From a checkpoint of a small segmentation model.
Model: 4.25M parameters, encoder norm groupnorm, encoder activation relu, encoder depths [4, 8, 4], encoder widths [192, 288, 432], decoder norm batchnorm, decoder activation silu.
Training: nadamw at rate 0.0038, 11800 steps.
Data: trained on rendered rooms with furniture, 145000 training examples.
Rows from block 4 of the encoder of a small segmentation model, named by matrix and row number. Rows with one number belong to one channel. Each number is 128 + 24 x the weight over its row's rms, rounded and kept within 0 to 255. All counts start at 0. Numbers have three digits each.
After each channel's rows are labels from the 100 images, of 14848, where the channel reaches its highest value: "strongest on" is what is common among them. Only what is clearly more common there than usual is listed. The data: rendered rooms with furniture.
# convs1: 3x3 conv, stride 2 (encoder.blocks.4.convs.1.weight, 72x72x3x3, each kernel summed), inputs 0-71
# convs2: expand pointwise conv (encoder.blocks.4.convs.2.weight, 288x72x1x1, transposed), outputs 0-143

convs1.61:105155137131161092141079153100094127078169061124146115151115164113176134134135144108145123120107139132124130142101087115114127168115131092098146122099137114115141137107126105133127111131150096117105100163129172155114
convs2.61:128127104132122161136139124113141143098128112130138148075167111129104120156108100137174120129139133135128089155153143124146131145122145134157125147164132145186137125160144058088093143178120165117111139168116127137160107150116145147145127168128143136137114131074150136134155138118083112125120126089079149130163153139128150165141150110127117114065147166127153150106119086137137095152096140124152147131125141117120129144082120182171108
strongest on: count: one

convs1.69:139107050132183145156123113133135158111132135133153125115149105099132141148133138127159149138162130137131157086142140138130148153138133117107080157145176101133142084093101122100095128143116104108104158093151131112158
convs2.69:158129148129145089138129148170135112108111153144111132127155151153137136136142159153149158148147134151165111193134132151122124122143142073139145145157139130121135133112115100131083128109137155160123134106137147061141109158159108108172138081118139104145137150117153097150089155095115082113127157151147115113099118122152107146118134103093173127127151108127163141110139099153123149174114130125115139128130146116109147134112109127121158
strongest on: count: zero

convs1.32:170144109168135110136132131139142109133150130151156135106135119127094175131094143154142149157119139107161171117089105114133117129131108047122139088138162131106120108133157088087115117116145105120150082126147162132112
convs2.32:106147118109148164134121120107122169183130185134133111098115143080153121178104143125103141114142151137150130147153157143136110130144118125116145119108133171134132132205117146092152112137117148125117118170134132125156121121084133171145122094125131156166139112127117164100115145137164151129148132140121127157095119119124118093128156179160152145150147091146100154148086212163132120130188126119155107149137101124107120140167114118125147
strongest on: count: one; umbrella; lamp; largest object: umbrella

convs1.10:122126120098091095154095150134094102158134063099118122145086116126096068120122151106132142172129132097111141138114141110104093109134123154120124118146092076142126141116172131095134144105103137136101093123119134116155
convs2.10:109109140120128138096088121137122108161102132116118116151116106162093111109118118096102143099103100070117132115142132139160115190122094119121129078121078102101134086106155172183152119149140122115154117115113129102158091111127120163086153119162134076115102142081099130134141139108137136123166105092104111143104120128134101098131130125086106142114087125109114119114094111156119184107178131143134111120083155074129151171133124124123120
strongest on: ladder; largest object: ladder

convs1.8:129141157149141136111103110091128106095117047114108146133136108146121115122132142128130131145127101126132123077066103178125126131116108126111092111141102140106130147110178167118126155158151119081112126140109132137173
convs2.8:147145126137147122137145138171126138127119134148133121129144127107140148051148096152072106113153133132136134147133123079135099095130156141093107147132131160120135128107112137133186124117139137132161147127131148136126124109130159116142153093107138179148172117165087111144143132127155106133200130100103127143120139151141147143143089093144116108109119132132149127098125175141137131135128102153148142117089112115085153158150067130163154
strongest on: count: zero

convs1.44:155148141180161144131130120151125160135130150095107130109133132136176095106138103098121142039148134101136159130088133157155132119138145125113131159134120117104133139141088138101149110115124101119092123099093137147081
convs2.44:132114188042134123130150146080138115157187157137138129111078112147159131119141136144128087101146148151126143131125125123094161102092147089132109145101128135102130114164139144153146182112128160195141134102118164161126098144162114151150106160172128146100095115139117111142137121124126132150150135124129128089130128120173134089114153124138160122165160130121160123095119173138131112076123146129129115129142138137119135080152131156129122
strongest on: window; count: zero

convs1.34:140147103128148142107044123106143105076147102124125160145159116139136118144109147122124136135124126144115119103136149109110159145166147156134091131154136101130155157110126138136138143146151141090037142130147145141140
convs2.34:120126106160118141150136157160137128085128123136150163127144144106116116141131136111133204173150129163133119193121143155121144110181131065147137124145150099133122144096127089140124140113133099134139130179163146080170137140118125117114136084088126133129144127158102146189107135101120106143139129090127143130165159120123139125132100118072122099132093099158124122109137111109134127131166110120114128112136113136125133132122104071167105
strongest on: window; count: zero

convs1.27:156091146177138147122122088143146163120137126126121146131140140123123115110126142132113154083109140108142158122150137166143120105125141085123167153147111132099136163156073129111153135095142136124059134098112157158078
convs2.27:120148119110136165145133152140158159139223098141174153148126110122123139137138107108124144123134156157124151094141140097113173158139132090132135127098142127128098158141110128085134113120133129178123125112128126136145159133139126158159148137116120149095161116141184168129107131176162132114132114106159171169160177127136139103125127155140131118119113126103104107162119186127106123127166131163132129142192149140168115120106097106116149
strongest on: window; count: zero

convs1.22:101122136117161128152129112124099120118157053139128136148130142135109075135112127117120141164128142110149135146125129126081116112124107137061133070168119073137104137166137145122122110098125116093144143111114162121155
convs2.22:142128145139119196108125140171142105123116097128114124107106094127135134151135076119105144154128133119108153139107135176074122139106119112112118127119120137113112132110145140064112147163116156119098129094126153093134118131159113099045162159095116101183137123108122130101118116121120176136119122089128118157130118134137145148140144121093117091133089176091096141102159113185125104118160138134153097175117169149124116135129095124178103
strongest on: ladder; largest object: ladder

convs1.5:117122115151139106057153144108122118140157110115132138165125138142149131122146148131124075120154136119102094136156125164090115062125112125134121128124108126157131139086096136162137130138149130124158146169151132114202
convs2.5:134141124119108127123114154149105144101128124115128120134143149157114153074109138115088126164130146143134125135113146085129133125140118159135122120106145082137163141118108136119143094104127139100126124106143145141117096136148111110101108089119106061102105120148111108102152120082139089124134099100114100141122140109103125069132148149106121141134109137138165096132107120048134135122118084108127164090119168139141130143137161145134117
strongest on: lamp; largest object: lamp; umbrella; largest object: umbrella

convs1.3:153108134145138147104156161145119128103139055149116137128159170158155123116137103117156152127173151075137136111165127120140135134138155149109123188141136087139146119110100160120141116143123145116095124156098158161145
convs2.3:126135149102124104129114117101152083144168121131147125099100130118120137163071120117118067209126106132131124127135129123148146126144107188165124106109132100095116137151132160109171175131148140150140119148145119129098108128143135122117116145143133156128097125134127098166144134104133146138096113104108146105196175131131128120137132120160131132141124158150094133155111137150131130136171128131090167116107148150116117106130148184121117
strongest on: window; count: zero

convs1.41:116135154116154137162074139064137137099127150115156141126089133117153147136118145130145092091108118108078074121139120131102098089080096140145093122073144105125105139098128130140122123131126133136139139119108152097114
convs2.41:086128095118146138132123159087133113115119111125108119136107124068108151105159129118131143139138121122168170107145151127150118162179110180098138119101139090114123139144155103155117134088126132114131124113181132106125072171109126111108152109094144129155105144090159133090168135125150036132138155116164109088129128124117134106161153116117138143145138157112153140125132159145129127151100131142090100115121137110145117138145167152142143
strongest on: count: zero

convs1.17:103130130150111135151099110114087158150169145122136132127132155182123162117158119120141145106097148170130134133163127114106148109142153155150101101126101132087160081098145159188116111135147125161106139124129112148084
convs2.17:094136099121117076128136166112145104123157104109146135119163126157107155122153150122118134117137130152157076168133135106149152179095103120127126111142163108150142160078129122108125151162133137123105129147139142135168080139123130108086144108121112126071123146115126125128111113122107109095158093069149166097131109105140124134140136137151133133100098156107132149092114113088112175166130106128094141100152146087150084200139135104120136
strongest on: count: zero

convs1.38:131127134133148127114096086144129156090133104113146137118136171146108088107118142114139132081092098082123138085141138055150123136142130119143163148139143151107136157136089146122149132096141132143071147119133173141119
convs2.38:150143144144121134114139112137121163116142111132123184109139126054118142158114090155126149147132144115125116132126144097058130078091146107090134159149130072145161128085092099131108133115113078128114130131130142105171176128151147093085144089036124123135150134091106124109131139139108132152127158069084139110169123147118127123110114142136085098152105125110145098128117109114144130143059139136127150118138098167178122162143152117149126
strongest on: window; count: zero

convs1.24:137104153154157163161119183139139131160134040097092101144108126123099107082130114109124120159132116141129114154100101115115116116097111142095119158150131119120115132142142079085143117104105108110120145131121127134106
convs2.24:075118117138136090124120111095137113155141095116115127076137116124131111131101067118174122122132110131116132132106125090106140124095124104137122119113119082112108106160184180134120170161126135120134116114158124142121082111059080091112093144194120125118115093147110154114144142153126094123093125131157115093148105129141111123158133133100112115113147173137101113101102143101116082159101148151124163167167113175151110113181130169114111
strongest on: robot; largest object: robot

convs1.30:138132154158140153131076140092117154120111107145170131114115120131127102127135125136126123093088098154129102134138120119137158149153143104142192139144140121111157189145115156121157171146128147107090188122154158135110
convs2.30:145134099121124140134126156101142133089144132124120189158156142125092147092133151099124174114139126155141123143160127137130127087116102110125156119133141110138157124120121073135071163133121097100120135131162141146132147126155116132043135087052135104092101128133120110133092112132099145129112141136128153119148147121128126077148122114050078133130103132114145130084082069098120095135102179123026099122155096155094088143079125123138132
strongest on: count: zero; white walls

convs1.45:057153137137143084114072141066103112133118108127088131160069118117114126126113160125128122123110120122136100124113115121078124126140128102146138084132180131124146174169097135120133138113119128127111119128122103130137
convs2.45:192149106161153151155159146161104146125135119148104113197076137105074139144177101145145153087137113156140115071141131179134129140100135115109126141182156137129154150093135164155143140158109131106113170110131156124109148118137134085146143123141127131159182129092124120099141121134094155142127129170137144129117117143100136072139114137122119168146135144141143113111126157122144134171111135134149114141139117087131147125109046091067103
strongest on: ladder; largest object: ladder

convs1.19:091112133159140162149143154128109149170145076122118110159130131156126077099117053118115140189127133110110106132135114096105120119126120120092106102134082099108125099115120119109130129132153126153148143106157156125149
convs2.19:097153149164144104150146128110127112089152108147107119166094098125170153162133110161089148150137083126139128115101119138084122116135145153149145144152144132108109127134135123133139112109129150134111136136124153079146120144073156128114148134152133146161156137118134118142145142120124114119147125116136099094077132158142154159126125103127121135127126125148095157136114128159146149134146113162107143146117118100129112106136123162118105
strongest on: umbrella; lamp; largest object: lamp; largest object: umbrella

convs1.63:141134100167137139152158134169118161111136143123144102045127138138108120130131094114140145088157123085142162112119139149154149157143142151152115161150151169119136076147123130101129103137125107166141154098157123142128
convs2.63:123145166124118133106116123096134127137111131155108121171149124142137130107149139103132105106120122100152149147154116130177111155114131108173142116120125169144175104119164123136136122135121144174107127190118141165141092094106135121097123156143129098113093103135142093141050109127127045099128136148133152092117104132183133145126092127109108149107121131117054128089123110119135082142126134104128084136076129080082134107119149102119150
strongest on: count: one

convs1.37:133189135153140142112133090142150164109170128106132148116148134144141116107126143130137148060139149155159150094117123080139128116141141107106119106123126091115138134114095118114130108119141097118056123067128117125108
convs2.37:110141140144106112141136129160124127169132147126152128135129143116128156129137083155145164158125105129152089156145125135063142136142132092135133145076144122129105133119130138135134153114117085151164115132147096152137139108086124115116121123115137147128121107145148142098120113125161131135103132036129140105148096115138121102131096140161133107107121128085141137150125140104127124116134078119130151078114088135135147160162163080103143
strongest on: count: one; largest object: sofa

convs1.21:137171139122134101118122143141098104134129113139168118103135110093136111124109154109102114117168114104129128126082121156109108076110111081108069088140141126110119105087131129123155183144151087132154104143113137128167
convs2.21:137134105109148115140139124159130173165125110151121116156111126116148118195179131141123125083124141108147135103132133138134120104097150149144111150132113106120127124031067129108136093174112116124107147092104131073131079143101124121086121077092111108098134127129142132120103124143126064111099123096086145135106093132115136063110128120138128134124148108155117131092120160159118113153166163124144125138084108128076110144124131103109131
strongest on: umbrella; largest object: umbrella

convs1.49:134136079113123151136122104142111113106118147107127142116118096126173130123104075065119137076141129121160126102131112152116120133115102129144104088142121144133099134126056151125120124140121082103139081143119092093140
convs2.49:092147134160134167151164134149127128108139085164127135163130128114157139101142086146129114141155111137124114131108125124124120137108164164143100156141141131117108139096124142134107136109150126137142150091136143123131103120120135110098107128106119146121138110171124099110131140129089145130157170065089092118072108142128117103128122177144121143115119139088107127167122132118121118151127136132129189121137153116162089128090108134076133
strongest on: umbrella; largest object: umbrella

convs1.55:136138154154148100129146127141093158089152129079133090118166139106119106146111156127173132129141133117139134048097107154147084136103117128114104119120104137075100126137109096092160099147130112134131129164132131126117
convs2.55:118120130142133143118125111115124130126142159121118117094159111101134125150108118120116127144122124129115145129102110102127118103145129132140108125176123158169155117140084114101089134096107081135095125109119124100140160126115136097176103108075128156143142147130113132160144121121172125112131127116092139155149109142143133164128093128122117137093109183194127140088109096102130143159122136140108136121135095080112126147105139130086131
strongest on: count: one

convs1.9:139111101156180102128124100111132147141102105096159107118089158117146118144115149079160091127119133110058141089124118106094111162115124135105054119113112127144136126152122145111131130118150111131112123156110163117122
convs2.9:164113138110119163111110110161154134150137097112124138147122142118130109148150115114118143117132103119125139136112114116122140170126115129198128113142108152076109110145128146124130151130126070130072117127091127099133072138159128149176117136116138147051104153108112110117139139095191138114142128155103153096164129136114132079135145084133129162056122127064139088127064137143137130177128125136139147123149102116129107155114136114162127
strongest on: window; count: zero

convs1.13:115116135126140143101142093129137164107152137144155100191133111129121099132127165134117175127107154076173123123168125170156116131116141079142172142135117142106122164168106099102146126089149113138117131123150148154134
convs2.13:113123140133126155141127122139148123116130120129107143164131115162127125106147069135126173132129132129136132115139115117081114162142134145133148145123132174064107149163113210140180058119114112117109138139109111135168109132093142168144168176130121146129136103165111171115121128124133147081107144157109114123164155134112135102159109148142096071116083123148135148153107127147127145133156140153115103141141147101149132136141139135121123
strongest on: count: one; flower